{"arch": "tdnn", "model": "multi-label audio tagger", "dataset": "synthesised sound scenes: up to three everyday sounds over a background", "train_examples": 26041, "gain_aug_db": 10, "n_mels": 64, "hop_length": 160, "input": "log_mel", "spec_augment": false, "win_length": 400, "norm": "batchnorm", "activation": "prelu", "depths": [12], "kernel_size": 3, "stem": "single", "widths": [256], "num_labels": 61, "init": "trunc_normal_002", "optimizer": "muon", "muon_scale": "original", "lr": 0.021, "momentum": 0.95, "nesterov": true, "orthogonalizer": "polar_express", "adamw_lr_other_params": 0.0018, "steps": 10100, "batch_size": 384, "epochs": 148.9, "lr_schedule": "step", "warmup_steps": 500, "weight_decay": 0.01, "adamw_weight_decay_other_params": 0}
Rows from block 4 of a small multi-label audio tagger, named by matrix and row number. Each number is 128 + 32 x the weight over its row's rms, rounded and kept within 0 to 255. All counts start at 0. Numbers have three digits each.
After each channel's rows are labels from the 100 clips, of 14848, where the channel reaches its highest value: "strongest on" is what is common among them; "peak on" is the class under the peak. Only what is clearly more common there than usual is listed. The data: synthesised sound scenes: up to three everyday sounds over a background.
# conv: width-3 conv, dilation 3 (model.blocks.4.conv.weight, 256x256x3, each kernel summed), inputs 172-255

conv.136:118152130122141097071107081139058124113093112152131099076116111109108103143161123126135136115102118142075147111135148157185093146111134129095111154151064111135121067142099089094136084139127129178112173157189124148160165158157125161148085191198103150149
strongest on: siren; frog croaking
peak on: siren; frog croaking

conv.218:130184105097206102149140091100073129194118124148121206131118140139138175120069099121146165147142093094126155124153140129071161079081142184130076145160089140174131164134129154131172105166128105098096103119088106084172096116095101138059078120131142165117
strongest on: ball bouncing; first sound: ball bouncing
peak on: ball bouncing

conv.242:127117084122147171119084114122091119180189131183122069110093122090082115100146136092131107074114145108083159095144153137120150157173074136029141157097120137126159123086167087096151154106137137118176111094129122090173103141162102068134188149116096170126
strongest on: laser zap; first sound: laser zap
peak on: laser zap

conv.162:177172078205175122172148076122132091172134115097118124090219145163167097135086138098094126109167103170122108150162135147096130079162132110171115155143177095129172090094162140088098179197097148128101134170163111121110188107173120173137141171148047131146
strongest on: church bell; first sound: church bell
peak on: church bell

conv.24:103115163138130160078136123153112149108124118147123135077116160095123160135065127122145140168161111106134051097113117093121199127044142139132146151090160109135132146156078087151129108145164074136103129100122101120169138150137138141129130116119111117129
strongest on: knocking; laser zap
peak on: laser zap

conv.120:109113121159100122157163093104155155119059090120097117133129152115057119160130140209065092099119135130148101101139121091062151143070142112099134158107081113136145121154131082123098138101102187145135159158132158129118175117163099109141101129157071128153
strongest on: barking; first sound: barking
peak on: barking

conv.176:082180132112161065184170139182119113106077094091132117112114123111181141146130089130118074109151106124137112108167156114149154106128117115094117144102152144154160077100130035111141086163111137101170147187095105110115148116080149148170166129136057148188
strongest on: church bell; first sound: church bell
peak on: church bell

conv.122:132091109113183155186137098144125097095056147108089141085100119122103100093141096174089147161125136112192137043140191151115123135072124117038135122124170091137161115178122138138187122146147135202203134188126136188128159128129105164113186134171118151095
strongest on: laser zap; first sound: laser zap
peak on: laser zap

conv.243:143111140114104130120087120205114135146115155106114100098106129156076156149103069137108122108149060155109171103102208055191157137171140179139183116085189156157165088094122056132114101141118154125111124112129161157069079135178121107065140241165173159128
strongest on: barking; first sound: barking; meowing
peak on: barking

conv.139:165110071084156135146054075124137148115123160154137143123113123090137103153115146099159120157139112170060154085137139067057063102080109114115150130187133172102137120120145194114149159124154119090094081161124151097124175176135156110158148114099100140180
strongest on: melody; first sound: melody; background: none
peak on: melody

conv.83:148127138137152132130125168081118113082135101182116176117121110164154192129170123131125155119131075086162140157158114107118081063138111093126130097143081209099068126088158195158165150081114112139125116177144118135154065124172141110147046117144170165116
strongest on: ball bouncing; first sound: ball bouncing
peak on: ball bouncing; door slam

conv.95:098136135143095095115121091114115067126125066138078125178146134138095087103108113090122112123103171150071106157143088163102188155096102128151115071076185092154110096141100123174158151087162141128121091101129114136067121165151124126081071145106150145075
strongest on: laser zap; first sound: laser zap
peak on: laser zap

conv.174:094098117108125188166103114115146125092114079130117149161206144118130127185078146113134055181151145183104181155200121107145110102104097116105108183120129103154104149154126065088126191079160114125111167192159127157078108147141056149139137076116134118123
strongest on: barking; first sound: barking; laser zap
peak on: barking; laser zap

conv.153:086081121155138136132148146147082154155178109076128157089161064071166123141099165152122150139138082126201086067152129159153125121113117167190132096065112107121161115182122168134139105126152231106110114126163113030075078150105144090084141134164083171106
strongest on: beeping; laser zap; first sound: beeping
peak on: beeping; laser zap

conv.106:131077116107154067131084117188089107172134119139140102089099117199150129135070101122157146191099161145133127111119107139112100113109143156172195100097134095118120158153144179180120130104086126115096125160100152164122195098170115121123137083114164065140
strongest on: hammering; footsteps; first sound: hammering; first sound: footsteps
peak on: hammering

conv.23:153138188174148152112111065145138155098110101102092097132064113168122106124133162127131109111113162116137156187132089099094130120115156096159069103152092152142132092102125146178133091183137141108117128113068136114057191142140083004132174132182111160072
strongest on: bird chirping; first sound: bird chirping
peak on: frog croaking

conv.232:088194114152116123103195108132127131132091169149109142135102170143115153196126103110103104116136149064074178132110064079196168117181147088145141159136147111147150153138110241138102151127116092144115110163132073104092134126171146110141116115084170146145
strongest on: barking
peak on: barking

conv.189:129079107098145188100120166115140110112110123110086121071099088128133152143111152105125089081078135124168106167091105106109157139133135109151182101153078163148159149096114144174145108125171069148127098039122152143131114126143138134131101117163150083114
strongest on: background: none; knocking; laughter; first sound: laughter
peak on: laughter

conv.16:121176129097200096126131153127150115133178088204148182126130162139088154108172093189064122155134137098093129097121142138159111163145083102117100025092188103174208130117187145135104088106160165121175184083129127043117110088091112107095154099130149137170
strongest on: ball bouncing; first sound: ball bouncing
peak on: ball bouncing

conv.180:148176146107079067136055079124132110118136137162105173121111118082162178114087131162147111127079130155122165100121101109127089137061103144131110139069072152160102157104101061121085100071112138110096098136179052108153163144084116136164145131137036122157
strongest on: zipper; background: none; first sound: zipper
peak on: zipper

conv.41:144136158134113159112111115080185147129145217139139159135068159122154117124079080119109115163068142091141189168156115067156146118119128057159135104088125092157097164091159054175141180104184098169165121152143091172163125160147175109121088104122114131147
strongest on: laughter; first sound: laughter
peak on: laughter

conv.202:133146121112143149178130093145080105117143134143105112132128126085124094111124117113084127130157178066145114111099135108154158081142107160132143160166149152154155143070107025147087146159097136148158134131082107051117083188142121121101069070125168107092
strongest on: glass breaking; first sound: glass breaking
peak on: glass breaking

conv.67:064151144166140190105121164132089140117103112132158152168166142101159129120150151147139158097089155167116101136185096117122094157128113120132131136144173090161130138090117135177144161152160149104138118112131069150147148143117172124184102114152152056169
strongest on: thunder; first sound: thunder; ball bouncing
peak on: thunder

conv.108:078117110128118116165151146172131088123195149077156113131163162096089039122150134120194121140093175169158135167090116185104130157157107136075139140124130069129105143099072084143075122140128129164093142093122103138143114143106128166127155089165108140131
strongest on: spray hiss; first sound: spray hiss
peak on: spray hiss

conv.80:106124113117153091180111141144157132155133100111086177101152200137142143155133102137112123119114100069080104127125119076145108129115186160123065129137150156120127157156114206140112143125102108148125143114142141128108120216200130147078106063078058126138
strongest on: car horn; first sound: car horn
peak on: car horn

conv.92:095105097134136114166149131115173144079109124142125136130074064115105194118131189159152141140094135138134153131114182116097186100132101090125094128185140122140115182088097069111092116105204128195116166163099145132122122121131119082142115091188148100146
strongest on: mooing; first sound: mooing
peak on: mooing

conv.96:089105110124128111135133097133097083155168093106182100144156179141122104095136082142115151110141092150072124065083145129147121098147134146148138083202125131088091137147074097098182137129183199133124158130122132155185189078121141127110101105119109126110
strongest on: thin (high-pass); explosion
peak on: explosion

conv.150:118143169117108193140023155111174104161133197120078137118103096119131117095111105103166057157116104115131088117086128174175100149125161118166137145096112157140152113135098170164110115100137109152133088089097109088155083181186128132150144130137115139175
strongest on: laser zap; first sound: laser zap
peak on: beeping; laser zap

conv.149:089096152143101128149180124125124083150131105080156067114148139174100132145130154159132161081063156162174183111107109177136133124134096168125140136138158126121163165135142250143125136126140150168155100173116082044120133140114182085101199097101066088119
strongest on: door slam; thunder
peak on: thunder; door slam

conv.123:145127041150145109180103070187098128132138170151146096131122170028140117144115158156145116148141058143125144196107131123114109108132120172173144100142107113106177177146073122072125162141124106166145165110129154128124136141169102126156133106151153119107
strongest on: door slam; knocking
peak on: door slam

conv.223:119157150148128127102154128075136191103125095142107130151097091060140106169093134157169105151096149190121130187103159142096120169125152127104181093139091085099159161105158138139163142146116127138114104098146102131065114109104155149121125145123164149039
strongest on: background: none; barking; siren
peak on: barking; siren

conv.107:171149136098130116172163136086096119113184132127143120097126103148170148102137117121114126137116145108139069080094160150163147078079078113157114065120137086183104177122100081121099089136182166158180117156143181099120107083066168131099129072098206096103
strongest on: coughing; first sound: coughing
peak on: coughing

conv.204:180110119093167104082090168123138111096172124094120075100131116109108125122100112172074097156154150080129121109193132139142120116165176205102150088145188080157172142104120113135120127132122159130162118119113074084157075128132107131106191118108142091117
strongest on: bird chirping; first sound: bird chirping
peak on: bird chirping

conv.115:071139122132165103126178053135081117105143140140153060080173109147126147124145038100122120117128086158092112115148116166125137170110090090177097108144091128136113125102156131151152095140144105094133147091153090156126148110105132160133125106113117137097
strongest on: car horn; church bell
peak on: car horn; church bell

conv.127:106103102160116101160138113102145105168098168069102093114140124123175139097183170110110116178036150118149140155142129138166142132168160103099113183133113145144089144121157102176148156096111122107081084140187116123070152082155169129116129114103095139144
strongest on: siren; background: none; first sound: siren
peak on: siren

conv.12:187104123088149114089105143149130111120114100109182083117138174128111133069108147107165091084142182122089108180115112133148115163174140134158115159066147160100121115116152123066116111121108093126198088153127162113098139102120139116111066077097168095120
strongest on: coughing; first sound: coughing; whistle
peak on: coughing; whistle

conv.133:059116118150130117105113138095135114136128157096076164164085128086113125148173132157133146149127107069078173072122119153094191134103106142161159121165189093120144183143106116095116137098049143162113107158186153087117098154083099178112133112125132133153
strongest on: glass breaking; spray hiss
peak on: glass breaking; spray hiss

conv.71:075135120087113115147072119110115107155110129163090117150156146142108067108152141163146135151091072164152167142123147136148119099113124040135084193101120088098123065181143059105143139131139108082145100192094142134208122091125130084077116095133137148124
strongest on: ball bouncing; first sound: ball bouncing
peak on: ball bouncing

conv.246:117184097128122132164224122147149107147092090123114114130098128108105076162097120148164128085148069170096049113138162077108121078116093130105114154155128189176166051151117160131148114123066157151077101157099156151159125137107066171146142114153119147150
strongest on: knocking; first sound: knocking; background: none
peak on: knocking

conv.30:111180142069085172133196136125131094147093141135138181112138139152146124176179085141178152161064123094183101128169125106112116086094147137104135082122127138081114157163073088143125119155215166165083110166135080086135148113149169091119113167113127122144
strongest on: thunder; glass breaking
peak on: thunder; glass breaking

conv.57:139108079140127081117081149168065123143151135140113093144105135088084099098170129126115152134159142111058136087137135102133179125082134083168131107096087077165134117070092147180105110119119123148090131110087182115121108159098128142138119123176087137122
strongest on: explosion; first sound: explosion
peak on: explosion

conv.192:121141184173125149124149143087118106142118108097146137143108106145098150136156137172170168166154076110113147117144097182067124143111109105143085105118145175149085102170151163107075074065130099172106155107169103105136116103153118105103152109118151101134
strongest on: spray hiss
peak on: spray hiss

conv.5:134138134117137132132146133157107135122165123081187155141147128141162111191163122122129116157145174150106146102096125096107194185089115129110114112119089143202108091123144141131148074147110145053116120099116126142129095123196139118124096154106144138123
strongest on: bird chirping; first sound: bird chirping
peak on: bird chirping

conv.145:064134118146182180138110119126165117125122087155085176177152080176116053097122111137083099193110100100133122057139146088141135125169148138184107091160139160138098175142140161139190134138098108139118129131087211114179159123186092105113111128099143137141
strongest on: melody; first sound: melody
peak on: melody

conv.10:094180119177206096137171080140138163118081142136137124077166125127121154135069181123121134126104160109138073133174127173146170128131168095096136150107132158141155158095109146120166154135152112116111139159142199160102111106142129124142157115141062145155
strongest on: laughter; first sound: laughter
peak on: laughter

conv.105:134103131143143131075142112145168085133169156112091179124162132063162141161156080094140121182120089110076100065135090162102103146070160132106165094122124094168104091117152123136100151102126113170124141163096197137183137083152139134161140158151145135151
strongest on: hammering; coin spinning
peak on: hammering; coin spinning

conv.200:156085115142071107168135131116112207162134118064123150151063110119120055102048141104128143103135149123133170147119102127068132096148136130085121168107158143129099122160072135171064123094096182162095127106058107115111127168066159135113133148084174094100
strongest on: water drop; first sound: water drop
peak on: water drop

conv.193:122158113104100128150088118136146158146120154160108154151096160145116142147121125118132153095116117085130110073144177082149068088129142116000108200112077167111181156091115170088139122117095186133091138145137138120117102088166163200144171111089123061157
strongest on: thunder; fire crackling; first sound: thunder
peak on: thunder

conv.138:153125113183121147097064142129111166090180172091091142143096185112125116153126154078150139168133176134073124088140152107095140156177165132183114177110162128105121151062081143107076128128130140123139143138104156135083130157101120145079135100139075102141
strongest on: car horn; siren
peak on: car horn; siren

conv.217:181084139102161079173145104126104139190112132119147072087081107131121144142066141115102099146141104116129057153038174127170148112162088146156114103129109189174170102105171152099107130101090098121089116064108123169058172144109155128125147114173170133153
strongest on: thunder; first sound: thunder
peak on: thunder

conv.34:096161152131108146135162124147137118123106192184088136156135139085143131122119118148177100131118168065071163104122136095073120179188091111081112146137096110152119156145197124096146103130188045076167055065110083095141121116111170157116116169109081155185
strongest on: laser zap; first sound: laser zap
peak on: laser zap

conv.253:135155113125208128099118155134062174161120116137128127140091120152165090093130143093115095157146179140161147132131143194056169131098156117072102076108096127148159113077146219174188084109160034159129138118106117153106125158124115162072111135139129068124
strongest on: laser zap; first sound: laser zap
peak on: laser zap

conv.58:075171131130142134160179144089154182151181100102137198162071120094078122117138151128091157199123188132178149153146085136177085160146135115127187172114101158173105155159136181152156127129127119125156096097148061096106112117128062125120136178098061162126
strongest on: beeping; water drop; first sound: beeping
peak on: beeping

conv.17:083130118111095109130180103086057128123101074087126155080134142117105136146139130155168107161115092136112100122128097159133123156167131096143108115175142077150127188119132143093178162103101102125059156141177133122118151096126062113128221146107141152118
strongest on: electric buzz
peak on: siren

conv.29:072079153149110171144145131117086123114123143162140140114141135090177123149113159097139150049105106139077150130104122169148176116095143178142140191080123081179114118179114137073144186135138129140132194124140112110113109132071159133145156100091132108084
strongest on: siren; first sound: siren
peak on: siren

conv.203:161140139143111160100096145138151111099170144081118120105120180125071076166152153131146144105130103107110096194091201144102212130097088126063134126137129106126185080104035166164169092126113086099097095103091088142075147112093131121074105154132135092082
strongest on: door slam; first sound: door slam
peak on: door slam

conv.154:105112135137115127103103196068130113183067089131055151089148094112151128101126119090167156130140086123096158088101179118120141199193120089127150102091141110137135096124144160136131137121201187131168091117204096165156151111188081152057128123073132149109
strongest on: siren; first sound: siren
peak on: siren

conv.247:160092138120144094121120130131150136098133145118104112142129161097138119124116174102130103114162162112152150192101062140118117069125153091117120128162046161154151163104160145138186115168076075118146132120148135153169108114109153089138114082203161096098
strongest on: meowing; first sound: meowing; background: none
peak on: meowing

conv.85:082113149181130178109111081170139176095083110148139141148230149083131124152158131122152127075141106175119110119165136137078157116093148150068091154103164085081097163152138106123160181132127138065183145075139122132123081073095084125182135147146108154155
strongest on: explosion; door slam
peak on: explosion; door slam

conv.118:087195142135150058134077193162082157120073139127134149047140108091114134126121155156137065152157120148131167122098159192166141081073064127128157145122113185115185155156175142140140118078167167123125196176062160101181096140075175120089088116151096114136
strongest on: door slam; first sound: door slam
peak on: door slam; thunder

conv.245:132128120125166125114147172092128165118129150094132174117194099148129112121149160169114096113111124115167129155088100149095107158117124140074110178143144155154159137109139083194102128135133140093121119138170126129177203088135145148096128137076122092130
strongest on: hammering; background: none; first sound: hammering
peak on: hammering

conv.134:069186068086184087170154096160158114132086183123108162077144129102165115079104091060149109132133122104100131103128135093113168123086165159178137076173179127133108121142135150140139157142171140089125101146155044095174040112160113156154154138166178169178
strongest on: glass breaking; first sound: glass breaking
peak on: glass breaking

conv.84:145115187124108119129143114175132157080134109165104091143093110115117120115079122081138048100149163149171113139137121139147116209163172159092144182121091069155136138094105111181145170144170114121135125087197100128125122123087125099208107093139107143085
strongest on: water drop; first sound: water drop
peak on: water drop; beeping

conv.251:086127204102106114124153117118171115108117139196111107156182098097159088143154137066119179125134134208133134142099169162096051143164075117151115184076148141131183136105125102174113127094121118081155123153214071112107173141095144132123146137093128169153
strongest on: siren; background: none; first sound: siren
peak on: siren

conv.66:083121084114097206112126099135107103139083161148100100097187146119175138111059169153087116117130088201155111152139138139050136164101057114138080204093063104113075096165143131114131108141104187092123169089129156100132182084141066126124096119156159109086
strongest on: bird chirping; first sound: bird chirping
peak on: bird chirping

conv.97:144097114146105112143120154138146133164137176134126124126128161158160217228072116137198171134085127172130104106096115197076161098085126130097094118118138094131134155182101112128103092095110176164098100078135100132074126108103130150081113120088123061167
strongest on: spray hiss; first sound: spray hiss
peak on: spray hiss

conv.8:097158170148108094128054101105157146094130127134086097161175131118080141138162162088095076117107165102196154139099171138102136142087142111158087105160080143184132115143093120098114156113140128167094154193135106163090092116100109153170106165174144145088
strongest on: glass breaking; first sound: glass breaking
peak on: glass breaking

conv.98:139169094078147168121168098126099146120153078134161203136086149139147148150187150139152107134179151071071159113179183109107131105076140162127146087112076087108132125131100083088165191095176102187146114045130112172111156146080130135157131139125145126095
strongest on: mooing; first sound: mooing
peak on: mooing

conv.2:147151089134197166118048108109136096086131118182186116118164146097137107113074145096047080093102157089106148058121104146080154116178073072134040123153109119142130142105154049120091149111107105095177129191106138062128146067123164160083108098069147115125
strongest on: drum roll; spray hiss
peak on: drum roll; spray hiss

conv.220:112143128112140178115074179101133163107121143102083124105109138083137155096101121140128127133139106096174149136133169149112096197173136174131098128148174125150140079121172162159127119102096104140154125115082120164105122174125162135091130148140124109164
strongest on: spray hiss; first sound: spray hiss
peak on: spray hiss

conv.109:149123143103119115165156127123095130113127087147114098092136075095133094151160137207104116141115113144152159097157144089123127116142171136113200085117089157115140137146110158124153118148101136093111176108127098136084143148126138184199136135137092174214
strongest on: bird chirping
peak on: bird chirping

conv.186:145117106180111160065090152160157156172116163143057108149115118162118153176155147110139113105104169095121091143159083147150118089107144168101107146113152190122162110131102211155172150161130083139126067138091138144092178116093142107144176151107120110141
strongest on: frog croaking; ball bouncing
peak on: frog croaking

conv.155:164133118097105121095164083160157106172091150095175118095091057157142098084183086165027124158117083131133090140097123177144141137111079111122078105152059127104109133131216098199143143113106171095144123168122118053158127076172145124136119155080138106112
strongest on: spray hiss; first sound: spray hiss
peak on: spray hiss

conv.188:115155067066065154126168158103128135161153122104191186143108162082144109162138140071157133096109181186116136132126128119139096110162102104095112113138107114083121153128092056116129137135167072152138133074109109113139070102091063183153112081171121086138
strongest on: water drop; first sound: water drop
peak on: water drop

conv.148:184127120118116151126142124150133125161106132135125139071140111155139141132114065136095136144116138146148126181116159085166169164123112129077179175167141124143144076115072121091138092120062166183099151108164124111143142070129176114107139111151065095149
strongest on: beeping; clock ticking
peak on: beeping

conv.100:131102161099140132111124157074139126178162157118124054150145130132127106089134115126076150131104145151146100134066138187102102079102112126104111100135160120119148121125084127122175114127074135168128135125135118205089147199151193100128094127170136093142
strongest on: knocking; chatter; first sound: knocking
peak on: knocking

conv.169:131120149195131167086137132134121084169150116109178083115131208124112126140093088069101102162142107123177121130150137072132068119102150118085099146141175136144144128104153151119115130072142146134165105099106119064110111133087123142127119122135075120097
strongest on: barking
peak on: barking

conv.72:087111161131132086098057122138148129107148160146129087124127172144191173138127101104082151125125106108187134136168126105169118169079100111108132163113159081129111134136118120125142118117087129150118169179161181046137132116133123158085171169102176166072
strongest on: thin (high-pass); water drop
peak on: water drop

conv.103:169128150144161157128137145101110144090147140086141211123125148100152175151087153150075131078152128064164102082169153089078128081121177085212149088179121123116086129167203098140169132121146111129117150128150151124146160166137101113136171137113143088166
strongest on: laughter; first sound: laughter
peak on: laughter

conv.94:112120102102146071142102144105111073109146208132179110141093138110087072183132090156099126114132154075135097151175077158084125130158148080137172146109128111113104142149167108099085186105125121137111155139106137120124140168149149153135120103122144175110
strongest on: car horn; first sound: car horn
peak on: car horn

conv.171:183137082091149079112083122138097165106092147099155101164125093146101063130086069106147182176143127115094167134172101186092152152124143120110116089121098125148137121108115096182131155090112130114184137109170165117076094168158134109100076140138145133106
strongest on: siren; first sound: siren; background: none
peak on: siren

conv.82:156165100112051161143159133151107112202074121115104177095108164121081132103146087104111151124166141143121099147116067157157154101148103171129144125143140100182098157147138188101110102158079162134062150095124127155123095158050196151157140120137097085144
strongest on: siren
peak on: siren